config.yaml
color_jitter: 0.1
loss: "mse"
encoder_shared_expert: false
max_grad_norm: 5.0
lr_schedule: "step"
adamw_weight_decay_other_params: 0
Rows from block 11 of the encoder of a small masked image model, named by matrix and row number. Rows with one number within an expert belong to one neuron, the router's apart. Each number is 128 + 32 x the weight over its row's rms, rounded and kept within 0 to 255. All counts start at 0. Numbers have three digits each. After the name is the row's rms in percent of the matrix's.
Before each expert's rows are labels from the 100 images, of 14976, where the router gives the expert most weight on average: "strongest on" is what is common among them. Only what is clearly more common there than usual is listed. The data: histories of elementary cellular automata, time running down.
# router: router (encoder.blocks.11.mlp.router.weight, 4x320, trained with AdamW), inputs 160-319
# up: expert up (encoder.blocks.11.mlp.up, 4x640x320), inputs 160-319
# down: expert down (encoder.blocks.11.mlp.down, 4x320x640, transposed), outputs 160-319

# expert 2
strongest on: 101 turns on; 001 turns on; 100 turns on; rule: rule 179
router.2 098:130142155090169165112170137104116146122149165074094121125130144176103154092171138144130114119132084081148159119224118129096118113110172111121179120096146105118131158144132084142099123131123201119130146154139074183144149148170097071132156106113098129088135102195122109106141101161114158067171137115147108111123101133102128129094056081152168157125124104161117151144125099175181124128166134091120130168165101141082164038142174171113106155111074201153141162179080183151151136130111109
up.6 102:112110176151118106027141138087146138121092117040123143096168164103087128122116109090135108108098137233144091131144149186118146123183166122100156056065105070152135125163100153187144132143105139101168139123140107143113094177135090128160111140137182114122157109103117101141133175069110137070120115093165135127157150104134129137149082162093109138154148133107136136164160078108141123164114101161143110111134135124127204098137076141152149110116109094176145197108128119063076115119099176
down.6 088:158104090133126127116146089164096067125145118103122102067166140124150129125186124163109138144148130123147157097093127101138139083112125070135142109124161117138133144133084083145114083073156128119179179108120114084125098102107120172000153149105130082131149149132130115147101082096131117131133099172154177128133115135143128116151064102133192198111123115134078159153026132151145142083137196115102161142080090149128124123146127106142095130126136178110184118114129148138161165135132089
up.7 087:119121108088132123103116142136159090129111193157106164096109167181148156071154085177096130090055188130140090133133115092137112142089164164128137148139161153076079176107144166145133152161092133127164102130139103144131148106116107111136120067172119148162102123142120126111145163145130117071120116143119150100125146145155096171167113117127169187143167040094170122103143119093146150121098154125143119141136088092126190147144159132118134253099105168144106187092148141118159146146156109
down.7 090:199139110152081183233154137142129186107171148160120096134099111085175063120091145073159119180169089179136136141113146133091174131135111115113131185144155129164106104183138098114131129092112132180083153108156182118099135128084088139253100121053110061139126148121142110165166143140176068131151123091123112173112091149150134129109143098110080108139106189137163166115141134106049142114153091113130100115104125176116100121110094065118173043127174134114149104066154054120122093107150160
up.8 102:132110100157119123061110079081105170127113127146158130152166151113069125180105184143114121172147095125103173116167107146069111122158108125137155111122154144101115177140132174128069170204110102175161152092139087164139134130177147137141086161229111152146107097148133112115184093180139154082132117190107111110175108122118142110059118123119151091137143131117082174146119160124098113097126142158183155140159137120090179097093131143117125107079117078130081094119078128149070132163179128
down.8 112:129141132136120079154136196121150071125076096111109153108109137181126162049114127143126120103167111081172125167163095136171142094128151144123115139105053090114154147140115091142108091123093142073076142171136159088130140146101120132231136107098160086112114136192129146095117144083165113106132118056140165168087141117117135152175133136127104139121153095165110090112134144164143161124156108108107139118153166126172126150159153125137094177168107183118139131147151078105147094084134128
up.9 109:140138110113114107117100154119200162126162129134160167104097129127072123118138132147166086115123140190121144120152135093102092098145095204118157138109108113152114049142099121142127089191084128162127151105099145120151156123124120167163099129090116099169070160167125103132164097161106167152157129129168150150106123159141139172096121173123083138173101081167099131189181188112099087079078074157113166100159149129159075156143148089123122166148172108108146055110170118155126171174177131
down.9 119:087151143094121165170136119135117075099084107052129092130195103066162060035113150086150086146110096109132100174105143094082138172122093066127135174119119136105151215097096167089147145084167102104065126146136150142137175086129171098082147098144127141122128125124134141127125191120165106129178129122126102104138102135140159157152183143137150117152131112119124131110088118099120154229134177101119014156131148178099115106159183149087083108089129150106117215110145121212133135103148184
up.10 123:158131151127125087149120184056125129153129101114114167154176129116120179150115100107095103120143075150106133161114129127164125139133139075084115163113136179143129100073145167130181129137075160121140157164231127143162078132115114169125085141148102103070141108121120144103186153107064122098098121142130072129165122116110150146174176106117163160139174118164146136115172125095134179141158108144190164098184100124099139137165140157125133138115081109095088098136211131135094109110096181
down.10 118:149103095098177121147095097127156103152103114132131100133150123134140102136128148091121113169107107081157161104136120112117077183134146128137157115144158087103173166173110115121110121212034097162159156109113132146125118124118123116000130123105127189173111133104119147144092094166160096202095107109115151147130132155147139122101070183181154143133113136044090105173087131179079108095120122104085094098161141164107121115123169113136194060119169119126194114127114049140116152162075126
up.11 110:164129113100165127106121085136187157152122117144158116111065162102096093129118122128136148125110137134107097161134091118147132127140099160163149160103161100146155085136123110167103121130075122165166172143104115136080102181105167125163145210134097132172113150131100134131121141202154198071159140131107136208111106089118113200195101113089148105122113117187099035094166134115166128100100114099115119174061137148115065170112166095114130181164099140148101152139147072115147184087132108
down.11 108:144122137150142134125180114114087154137070113156100214114179080122157152111088123103129104128135106121147139158057161098173158139142059177128114134149157135146091181085138193090116193086052108118109066124122155117061186141146142086136184115216122057118140150109139175086128142137152104132222172132142150139124104106117123159156139147121114125099146127065149161129164087151145134148075106164153106143149072104117105119164160144119151142156120207135066123075142125151118127095122172
up.12 077:144103093147098113060121055102168124127142127122182133114129130131107106127124153134129106115108109141159178149116151135130092135172105194118157109098113187135124154152136199137130140175082126109138194107186069166116116118160176149077121131218146178185178152188122121057114119118116152129101096202156112139160152113074148122123110176142113099149144123162134118133138152141121144106113137155140124145137143128121166116063115110121112156145118093119100119132096090094099186172194106
down.12 102:155167107107140157134176156092123123109064139147081142123118133122129088118036166121135131125115172129111129174163137116182131148121111115108094130158100100078189128122151163129137151164041123117061082167124125131164145150097086121255126164176134096115083141131157159104134129121107085141139177113159137115109151139128120176147151118145150121131096130115117170131200111110122116119111103149169089115151161119189148195149125141135138158147111120124169155185130120128104100065135141
up.13 093:143133141080125145136116133112124096167147095123077126092154112147170098126106098140154085155071127117145181079156137146131096148178142083126108154158088166161148123114078137156158152131089100119112103147118091142131108133116089116139121048153122124164132154096176086114121126142109167168178154143108187152165136196136135133125197136121111100142156073159165151120186132094131169193079111117123157136127157150112131086139140091132190120094117095141199136127170123042087160183109209
down.13 082:130134151155111135112090145201094113126134092117166081136132114133112110158177090101158128145154162151193136116178175089123127094084132113152173173130101150176206148153088073089146092096145119152125139131083141158142162062119104170034187099133124109154135083103101080115085091121121118087132079097123104141162138156154106124127159131108180087151128165101179156107052123131158113087187144182110084106180157122164142132090132111056111049097159140089127062112129172128089115072151087
up.14 100:116130081135132149180108120113141135168135128156133098127133075096092117064099084140091111123157149154124149117138130192150103136125120140107094137149168202074217118069154128120131130167116170171086198125132215165129123169153123175153112171136161182141124141072144169168097049142162126137165089118149136161125143116147097141081177108126115073123150133219113101097139219162122099119128075125123099111077142131162154099111096156151102131117093094091128108105163114082113125173136138
down.14 102:129143145077117158086088170176105156120161190144132125127124074123130146155154131121148099113135115106116139139084151088085149155130116185160098091179121139162110212112109178160141102049220130105147131104103121136126123130190176109000107132198105111117124099138067164073124114154101169137140116118158078126169163114091122119067147121151148110106101141111137107125112076111137116118113166183087116141119100105152103117139124131068125135134156125144137129113134183177102097123141121
up.15 097:119069141159131095154134150160140175108116150062064086105158168095107108042128096124143104104122157158193159117142150105143092101130173113049178152099165101198088152156099166123128092144130126116122127144121176115132109106130112178165170118127150097089169108172141046123201187168046129117126135080125170146141177145135107118076145104146133185114120121155146184166092036107145138172054168108085115140168094145150089132171180101142176122140093123100149099105093130157113176121096168
down.15 079:199121077148141168165090085166152110141136116114121127134142123131142108136097099076143126150093138157089142128088157097137169130086088156103153080115157167153096183118120097144118163139137159144154151114060104142158113117137091103072122143117114165140142147111145111172146102131162093143169146103091136154192079198141119132097048098096117140089140124155149128076112135153106082097142103182144135118147066139159144139133166171140114135126174078061171079165165130068108097100122105
up.16 092:071062084135100094131145076086173183159146123146178163133142106173088120114108158148104103086113080150149144064141104144096101144186093186131135148181118130132126170125185083134079146137097112191161136138125144121115155131088085173136106095160150074156112170187143114137100155129136150159143117153099143137139170173049192166119163201185081146118121084102123139171110159142116044079132134129165156156178129120120058124097181116147135125129143125056110139081149136149114092147166141
down.16 096:122120161141178114139124126140065112149100168111110101154111145123127152112146064120127100114175110075132136099162167101160117166092151110116155132130144123140109157162082099168139116057196126107152124101120133139110097118143114133000179151112162130138179072066142155141111126115141120158119093131164088107133112123154114145104130151137176150107148135146147159117077094130197148103154218116086129133121152143095073077118143166100100132096083131132130067151112173143134103154185109
up.17 129:145095073135172186178116157087152172084109069101160167106180113165144167159108163170137158183106089171124123183178166112114154103153135157130092111184162109076110104113142176080174154099068145171116179120111125104149099108162114123100149110120132141130093126124150157108072122132105137151133154164119110134068216139144087130130106151129146154137105131188130090152117076171191069095163108088155155119147130136118091110116110187103067171080127145164195174159125119119122129116131156
down.17 137:162152091108077127123137093140185101127169178106110093144152137083108088094106102117135078100124143144186123112134144131097125134190122141130134136135119108191157157087172154155193074145095122178127107089117114154179136143137120235230102135177131114160128158142118082092134154116150089083129142160126121142115093139171210107163138195162140076088142131101150122110134112127069164117102112155102133110057097125066151129124140120139136131162148109110142147072109000098115098104145118
up.18 076:171120102150075115089138114087115060113182143104137189108134155134091135177072164131149131117094125135106202150156113095164071112128105175134131124134114185126114177110138140132119135202131159077135134097154107166122109125087150161094138116242177204098168223166138099063134105107122131159141086138130110114139125159104115122132110141122114111171136074157138108123174137156109150101115132162135128166170146146123145118100145096135064154146167135171140132118151077048103171136163074
down.18 102:180147105115147110107164106118130164110100096160101111110110138090136075130070109127147142107131152121089113160125150084188148148128130112132117135128104109075207090144152176126158124154050120142045102169168139139188111131134092112255125172131134109147082105139139147134136114125113107136127167125160139115109143121133147169124169137121150134136107130117159157120194129064138082115110085130161101080149190124148157193131085114122156155137111137086176153168106119139100102095106139

# expert 0
strongest on: 001 turns on; large cells
router.0 079:141097155081105153152157189133154119167132105102105109151109148126198144150107157109139143152180115162210123127182164116128062085179173077057128137120127053132166139072098130166143075126150129189139109162137157114114118122148103107143154131098130186109143166139158112092156153099155088135134128102099172097145117160148106115114118082123145154093188099114129110106136152140191165169150155110113096179113143114092138110143112131158095095086067151147145173124107180113125131131103076
up.6 093:101145148111081074187117123080131187176162121150105145150161184131129057100183144119063115102094092110131152118177068140124187110146124103095108180113171131117167128111156141155138112090067125157085139155172151194124133148136111108115108139136155120077081091171158097083163096128103140087151114200121129159131128118078180095140143110082124130121069169161120154120172150160125180130074149121091083143166100144089021187142146079113144136173141111160120147067128124086125121173094194
down.6 089:104113137089132133103092135150119136141116098106140127117147079171148101110180120153098167136117143124134111139088094115125103103112127145144139132097147129093136125160149138139109150037227162172132107132117163148127129168132142187000178079092090167139120069142079096150085161090093085142162150108114166116165095152126056129102113133149121093119155163125114134143148135114131131069161114104083146163104185108110142078137075138175124127091122148149149124115114156142162134108090097
up.7 095:163093115130039136142180138098096132138146212129136161083185129156124069100117146142111117147147106135121118132123129149084127147095145140134147100176125189166099169150115133176126100124140078117173154106097122143185143108131140159137190117101159128164110114119048095123070158148119117102138108129115118093155140067151171139124115130116111137174096163100097188109144138161165177153096124135091127109089154158121148096126135109078130142122109086102164126079125120148052109095181174
down.7 097:117118107114155111167159146192124126174120146123105091079090103098115133050179076114164156123101089095085108140051183112125118153214094133168094118161107098161101139168095124066099097098131213144195162159132114098114122192083133123000110097117086191161156120129130161147167161115152145130109174100166155108106125129131106123157132119167138165125113136095120104169112158122106159122166132161161122179047161163091127094147155085104110097106149164114120110163135136178167118105141079
up.8 092:118138113156126153147093129127121169110133137157169148132108147146130115121142124128152153131163107117151107122178108093136191146091120071174159111127091104115070098174117051154116173193100104110128105097158150144118153098091119119158128131165074103124126089098105125116122126114124131110163120138122159129157122108143202065158162136164178092178138155176061127132184049087170104092095081082127094176092150091140106142127180108090116145109115085146119094168156183184128174181104167
down.8 083:166090110148144090084120084129132098110133111107178121122130146111161136160146092064100149115150142122126101109013148130151097108091130131129131136127066101111061109164154123131075111092236113159149160130114148048141127159187158145005102106087168115124157132131088126132133072182127184161140177104109088151170148158083111143084116153117144122141119090100117087139093163171135139132139187174119143140165164132169117124144149161121145091153126122173092127150106144142098141118125116
up.9 101:109114118137142068125136130074102090096155105144148143173136084109115072171153116117125178167111147160189131161118094128097162094119126122136075167084164129170154124175127104107076145030111123102121119167103106101159121084113100123120147163132117129165165155105085139092118117147113119148122169143179122087047145151098181058087158120149154091118190124116118142090198130151067142133134139152140159123119104202144089150051151143156104160149083085093113120120145143140183093110102222
down.9 079:161064145150128102074161149130155178094131196160105172149111124147100118143108117148145124103093141155143146126135060122155135119129108157068182114082106117106117175070144135141124166138104131123122128116149117181156160150100145148043135105161121163095100164102146113091151138096135112144105115112142107173154125098128116177154132177184084133099147140132152119133119130131116126097170108054113153060180164127153168159197119092105142121208088088191177123146143039110138109100166110
up.10 091:124101096180151068133027130078074073104152141131182090151162142092067112147151097101126154152097106086123140181123120175119076165113111102178063123133071141078180128123129059168150130122103117163163131085101152164092108147161143192171103128166205103144171131162123197107083096105121122192048101127111099125159116105137108089157100106111157149104084169054109086118139101147159107098101089147117160104158119157129161120163110079121129131118118118129115151156135151133179038104080145
down.10 095:090152150144112130114143137197115098159119096137144105103174129111087136151133146092083175113103103142124150113045121127095126077086064173117156148116140088145098189122094092124122175127241140112174117158155131048088110173139136107095149140182121115092150106138150174154137143128121166099176144151148166122078115118143171150175155106091076068115088112179140136131099146178140115109092137143126143134142203159122087054137141107147124151051111110178114104116109183178187145115153100
up.11 094:102170100103070127112082160126122169097157129131133098107079182111124093170118129162129126079112095078147104053128173150096164106102118177078102095166102119172123100124126094091129153140068122206140134157097111147130118149067086128162141131185089107108100119143212147095156103117138152144121102128079120100169212128199149097198090128074128050153123109123104143135115127167117145127156149178157139137156109200114154158132164188129130111114112080106100111109141094113172152142121148
down.11 091:091151131120131106096103097125168106140091134168114063119145096092131150126183099102127131151168144167132144107125159106078057135086133102118135105118124100143083168190149171136119127118102146151155118089126142085092121157160177108000125088195092115101152107102104063145127116166096150164095088143135127098121134129130170142132113114106130130172122147106133112084176160124191159163134151119082104214125157136121123096156164132177095069137123167191113078101073154116189135158147098
up.12 108:079112132078131110159078086119156065173113137110086153118129136121139135122132070090111185163099134070125153134127146094124112108121079116079150062133133116186158116183174176140133117157111115109103098219146104122066130115139129147110164159115123100118161134146129117171149165126159131134128096173142105143125148049141136115102096061108145107168151158125130167077105105097150043156144149157157142115180136087111174049125110068169130158121073112092143177167177079143126133193104074
down.12 097:130103060159112090152112152174155190124176104139151118118149061158184126171181132128172132169046080191154113071111167113185072082139128148117116144122125097129141068156134064147068121139189106158117117175109106111149178134058130126013152079129140139132103107115164134134127134145152099165164079148109120165193162121138081181166130148079149135122139087138250123170088142134186141088135087146128103090168159192068146179155122106150133127137092160131116169168127139183107130143120122
up.13 098:100153177149117146169161093076113140130130186095145096065145130100154144127069126110112164150181117141111131192075138146168130209146102093151121151070119088163129163148127182212095102171128096127195120090152185171150115095091185056126149067144073120096121159138183084108114161089122136082147173113135121136149089160083109060125124140100115120184111145147116136084105120124076120121134113098091117108139092109106092125126098168146128111154184148116128096107102186107078148117099162
down.13 134:140100074094124130137119185084139110111123138138110140148151151091101116094099152097155083095067141125130145124185157149110159143151127163118112137163115140108157099101135152106129146137013112113045101161119111159140162105117092152255114168162137094138030104134095147101127130088172109114101153138142152124139147110118143165124140141146143128109121133186155162171222175147103129149124097131147107160149167121174121161140144089104164135147101101104169164141139073186143120096187142
up.14 112:118094112120112121176137150110109097154145109120123186073133106105138099089128114129051148148124189132117149169103087117116102143098104138149058101082079134121130153162137085147148120151158146109172114163118108117201089086161170114117087112120101174183131131153109162113148124125144139152125143180172128089117094112132233115160145164146094151159096156126141152112118128155049109116139112143136174058186050202148117165111153192116191163161164087135128118119123131118148084161159170
down.14 138:141107126128130120080134149098177126130148152165131141147131124124126135106070126107157118072107107168126067153186129170164157156132122145126153200181161142147139114055121204179127122113116125159095127133127143219096169094103074143026157137092167109094095110086134136126117116112129094149122121124098188196139114135140066137099126133108149133130159139151127141108161109075186090133178121068133079160155189078159126098137142091119142113124067169110127127119102074127112165121135107
up.15 113:103123120186081142149122165116119153114153155133171144071192080106110135130132123137143156137141152142138163162064086130117176168105073188128079146119183131141071100184163082148130147180118079127170169061108178090146140108111160182075121103196121140207109167126104085160091087125141192157084151169142111096075141094130125089153146162144078102168130171162096098137144166175076155103117125154125119091122125146167148117132092113129178133101154117084089126143101201117125151085112121
down.15 145:155120123107124123147134114099126114099100137167098169154136138117121100092069130106112105112111147113147152151188123140125168150182133126118129158130113146104159106114128140154144113137000087096076131168153137196153134096091082089255127124131152119104067109132165141106135182102123099101135135112126159149138127118160156153140134128124162122148114101120143160143163130073131120123134076102177139094137138100141143172132136098118116118173093108125169203173129042096099115127143179
up.16 103:121129088156096129166212116166112160127099197124108108128143177199096088096107112130093131130131149146145104116206105148106130124144191199150120129179116151106070111174163106056131145073112116133095105134136109123143121070146090148154112066189143109140063109149181096110100098115171148132113103157104152091121140144104131112128167146108092072127124153086172174152069127131157151188099168101069123161175118126108114138116138130147136158151130091092113094087153129172122090157185194
down.16 089:092130140150166156080128117154100111177120134158138109095112074111106134117165118125066094086113079147101091135090107205115143121084143176118185149161115093159093103166127105147092119106221111169172147139150069108128138132138182158026190198129104153169110188157109138118115118104153160120165155093128155172138084098145103108155068096183170112158163104155125098128172113210124166135172157124105113084107152123078124121106066057137099113104116135142113125104071120149141130100177134
up.17 099:159131104122211161149172152079112140094178098121092163144103148115103163110121090152048163154130158105065151087132104148141131137116049134197111112111142167188171115176134102106095198132100100106160137146129118113128091103118136162130147171070157178138144123133116167158157135150112130198101099104154121125182100148125247165117140159158141138044058119138115167171108115082096035117086116103176129064140091122115129178101151099164178152219125120115116093140132092133124129098150122
down.17 086:148154199113089113093104154163107052145103166124111071131149156145112105195105127103124075076144075133156099158121109150154153088119115118152124111150128170166088133073117165139156066028120120124120133167127162166108168133122120150071085098115145087148151114060033138104078107131178151084082183127199169177149108162079112116120097153149152122177169155130083093143125112163142120118128103151058149129150088133164109141127066111162131118154068145136110162143106126161131136116110122
up.18 095:134108107129117108153104158097141085138184120132103149126167053100102062104118113150104137106123112142196187139081121099096153115183134108130055169111097175106135120168135114110091147083121128108105117134043164160119142163138155120154146169139193111178116113119167156107062056219133108143118128144154126127065105147162121124180132100069083130134147103160105154111167096170068104116174131142182126096176187096132122135111106112190128157115092122125130111113166127132176108179070151
down.18 086:143153124140177140104146120178109171117121084124156096154099150146127161164158109174134155125131125119169120115047110130148100115104119142114156098110140100129079114098122080138137176099238135155144152103136114043125119156127189165010135119104159171143138133170075092090105140160128163126121168145121095151122122169137079102143117127109138129134150134118173103150078113177199123102150197187109125135134192152096113105087120115168129139088087112200134110126114174133084133151109100

# expert 3
strongest on: 101 turns on; rule: rule 169
router.3 086:126079106076093165140109158130131114130107099151099142153132127109148108159134135149105100170103155129122095137126158129114131105156165094138113157139112167175185136172050111130132076104124057123163148132152160106096126155075137170132172163085152131140163194098176129090105123074071096129099112097062136126126145146164139084072138125120136132153159118151141108137139144104154185108123164105122142130067124133084105142111097158131100157107155118126109163100139115144113177116089109
up.6 113:115106158197068162089184136150080089118126134183161102138072100130170135147090138092155167143120130140144163190087111141154099160117135135103080093110117167155123097116128133130088168136142094159146153154118116073205128095159206154071170146149096156168167148137133097106149123172123153158078127140133118095078119116104116123147126123095109099165114144135090095069146125159102100082118093146152115083132113125152126107121129071090158141119150112108132102163092163090106108116133134
down.6 134:166100127135137102171145157093178120151143152095101172102183138097136104057097138088124153089107110100124099102204134119095146124129127105116122149164144140101138098112149163119143121162000125087096133132107109202144169101124079102255082127146134131110068126157152151106153130118151099116146147132131137163121128120136120146145133149139149118087144119118116178129161125128111118149158080117160096157126142109155134164121197113136129144171129139106144187115122107153132148150160159
up.7 099:121120142065146142156143127148122137201118094101145171158133206137142120132144180100188118131080116149131156095112132138126153179162124177051104203156127086142146196144127152175173150071129095093121101154143152090152124060153080107138099052098143145136090082145129122044135184077192087099121122195120145132134147117098163069128144146085149144105101082128153156093133101138170099152075124117142090154119163148134120109093134125118120081113131167087135143117126080134105156150141196
down.7 077:097151081103157125101143123124097139142113104166114192069119148161113062145147116198106125157041145104100142136116087144161156108150131145092183117172113123144062062107130133109057180146133102155132118092093090138172121126146161100100133124139145122153132052128078131132126108108093149116103085125145156165100120144119132120104139138126155118143084102147208135126188152139143116134175210187138170132134169078143107093142062145094157129072129176128095141133095121108118097110135123
up.8 094:175093103148178138158157091070125085143139068147154136112142157068128160127097132152118139157129090081098097088189101137103160153073149136078095086121142113098135102131099119120150140181151149183137100106153121117185168142164129130197138142182141143140073117144059057101162124075091062106105146159155101162110110151177142149111124130092111117105183151175088096111137180164139154131105107096109141140153117106109106122085106172162137144148169141100111093118102119151126045121163171
down.8 080:088139193132125094068151117138075110123111087161145151105110144117120139135161118134137111159153145154151068151087122097144105100105157156164165140111114127187110127066091117124079104112173162132142138094146141102130150138134158113000151115115171131166180144119111123177128115131081141124158076067143134148130086165183136134122143111106094126135141110125124118107085158098130125147160157058117112106106148134122114091093128118086074094124119195143143135110140147136105120153107130
up.9 104:128085136187114101079093155125132083107153121145114141171126205091136071148112088108145167118099097110174117197163078202073103139122113085191130170122120196193162117129095122111187160131104174100106086182112094131111195104131101113122206130153094123153125088140090122091104109138074104087113192105166172176157139138153107139099132030087145104113108114125092199095166070128074124157073135126157106132109170090177145089198121056076168121123153104103131164084109114096126097118144139
down.9 093:119121101069132078116164174158120152112109118197066180154104109221125146187210184192123104166111180108174165140104109171087122081120128118147144124161145108116058200141068151087094134104137154101169146095112120099148097096122130099049134138124136155118148094093138163136204131116113141191154129135146135142099144101127088113094151088149097142093147083071127083078117144123081082158152109153112144098078139157092138081159171148078131158085127111159067069145119126108107106137097177
up.10 119:136154129072151072191122126118124086144072216130137147121098125115134170165112164138121150151114172131135082156152109125099191128118124142116162148074116160160171159142146104090172109168117171144091124137124115159105130077098072115117153107132124072097097142149086125113157128148151090095108153119134177098134135129161115166135077095116099098092096045121060178089115101115113178106148082054160129147145143063091148130115157133139199129154168134161126139097101137150112158121163113
down.10 120:149072128145130137112119124132057091093137128129124109206123151144061190135151117130152134124172113186142151113113149150209104150124196077100110104112137092143148128072070118141167111061239153157137158084160110097110079134134151169000110131156113141131106087107104078114127110177139124124127153149124118107135081113078096151152130067125138110122145123100130134160123162119190148152142178149127136140075176174123108075220081187138097141120104107157172159101109135138124123117168108
up.11 094:134096134116142131139132114117142115099154146151140175126140103110111158090136147163092143190090134084134071122193108093126144134143124100092130175162093195136119124134160122093171103226041107112107134101147139097092196213101118105124150093156147120143141118158174160108183099113133120111186132132077132129143135124092167140121107083111098109079175117145088117151132150088127179165151111090101183173124146143106166066138164149074101141140134170140075178182139143137142122122082115
down.11 085:150081173140179154079130089102090124130138159169122097154125144122105128148147118124172116074195135144151150144092116129123148170147133150083107129088219103138170131103108114122088142126203089152109139157120138157176090098157079113119084157151127125148123088098087134110075145124174185173104123113104122115157145145102108145163098076123138206130150155083118130151108168129121124133149201123123148091102081150127167157139064136160158158145126088140198132093170174122118106128158147
up.12 096:118088146173107142202126143129139088106127163111047147103112066151113126156099130120131132087177115110110146127148143148123112134135118095103124079147115130118146186128153144083140103123165146127168147127139147168158110148108131097125109123176131132103138071191145122072138135117125104142133093177145125056190057146156116120081136112158106086174137131160135153122176143157144173219119141156194163112192056122113088085093204169119144163156166097194096097109149113143104099161173159
down.12 087:081159122141118093138096079165159174082097097153169125165112104127075162142175117150123134054147136166123103163117117141139096080145136147152126110129080086159159078083109114193136051144237118160161128176109130124114122118152145124030110111069138152140111122083095105176107147156137071150137134068134128123144079086143126134089153113163132156131107120098158089153124081162118099137168125137011155084090166156085134124146138156166138094111122179129125089128205189131119081105150103
up.13 097:096127115134168177149196086112126175124145119106132081146132128071126104092131084132133052097117092127129193093176140094149186166156066134132159105070178099159147174109126120119130173139138094081144191063191154135143096139107141164157103141097096058119145108104149033083129108094058144130161119145148157155159104114134158174145139128172098127167078138146086165186152220104093080108173141149110147140108166164172173112115167133099097114163149105070176122149073157048042102141131134
down.13 080:172140144152122088045076149151123155103087114112145105107068086169179126133094072080151127135167126141124168124095125187119150206118128123107162134159177134138089145173113126100129150104120136141181082125107126147147139116093066084062099165089121121131135071117061115227102157155132099162170105134132179129168155101079143107131102112138185137111115124078174090153097087154113170133126091134082125092096146190124063134179103191111188159106105178140108076188121120101123088057101140
up.14 104:108116125099141127087115147108059123142136096132123131102166109138144144135139154062144123100131149102115133092137118156159152125126125167127129161122128128080083157144136125108173095154088101092110129146135146140133173085105093094135147078140128118117093060048087128053052125119123066096120123152147131124099143063130170092101119114085132116127111118143122111133131197123195166162126173087152132178149114125115081138126050123149122159100158205150153048106138107099190108098170153
down.14 104:127087149093065156128122203115179117137116121130164179121098152165169099101166095109119123136100106091149106179073082144132124107125126171144090157134104169149135135138132161095094125107121117137069107123132139095156163109165162138081140132076091139122109135161133128111118160104100118127095098110108084146127106141119118159115149073123102087140097203160072110172161146186072147148183098118046102096127145177196160081152117176183129133159097181149118169152046136134152172142071176
up.15 121:153068111134165124093101105104117104140163160053167083155035135149111128139159113152168106083082135116167151126129136180169110143133055097143126129108196135130151121086145164107153144104121132138117087113131180180122184128131089095140163093115149053138099140084135089145138086071135099145139137198144079176157099145116148119181069172122146107133109176164147090098180100138166185106126097128141183187177119148121164148133045103132113138181133117110094086067090159166108137093145190
down.15 118:152120120173063132153160142130077134073140098148127079129136089139124137154156118136138103119100156094112124065071102119103110130147080131166156163143089146125130144168160109130155171076189130080089109100080153187098149155152127164068083122093127148096110149102129158139132139089133129130186166161086091166067196146096147100168097097057105130101090026099129105139123194089135123159090150150152142149145151116151164104147122125146093124104144162113097147167056175088143175062151098
up.16 097:160122134133129151134118119139152120125108137143157155176138127139122128121148131060075178139029104093125158134152136174148137050102097152109185094160116110117185106093089148155124178148121133090119141124104143132097057104125110147133156109166044081087090206163089084085138143152139166144091106184168076135122143109121123113126165130132173128070108146161092110138122130136119105142091126128104119151150085076117120187135114107155138126066130123072079140170149153139127147164079109
down.16 088:127135133188138107125137105164142084140090131130162130147085127118111116107131094108130142113190071106159105120100116164157141100103126164159147070092102125167102106173127131107132077153121118105098122126117119111096134115151163096053099182102141119144175207150140140173101153208087141128147094098140098116087077177136155150114102174144150170154164115125105117143137077151087115121152165153079131114086123153109078054108138191108155089122142181176102076140134115068146166146124094
up.17 108:151125106095142143131119096157141123098162155120186142192132098065150086083140140114183171147064121100196169166121088140138143132095116131160115165104107110170123131075072113140117162122114194117165102128125105176117195139106100111141174151101125109155119101175097138115109174136168114143117191136087158132127117137129137124111104125106108127061118171133112134096178037076095111081154159132110127136147189113172154143158132067164177145123071137089158133138094129163115099138164109
down.17 112:120122144107123143086116137152080084126075146156117169171113147114129127133103080191088078120105131167155130153072163131154122184117132094101159118085135172073076125116121160138115076061147162145146139080131083105123106107147162200000124136123112179133135095133126135142128160186113095136147120126096078159135166089096117097097124058172142199133114139076105151142096174136128124114132105143147135140135146139067104114161136157107144147132161098086124143108151098108148137151123131
up.18 105:172067115175151136161132132122126082115146204130148125094109121121104176062137160171184067115096148132174092113189139114116083103155121063117110142135164225040107120170180105108136117092113134103042071122131164137137125155164117103122073078176114186151088139146131165119163089107151174162078109101111118128119177067098159128099134072207120127139193125127144135123095123124151126129126186107126133138147122116185164104105172166102161160124150119129080141132078133099137123143128097
down.18 097:139145136164145099143145144142163088142159096140177101128141079137116158179136127149119101167157154091075135100093175095098130164124104130164149078137145135147153129093134092112112153091227118099138142123145178099124078152168180146006153152088118170110108155098150120130063128128138151143135139097147115104087138204134081112154149136148100195093106150079180113143172158144150140173114137145146149124106134201034116140152104123076106133105115080151183103162132126131143150190167103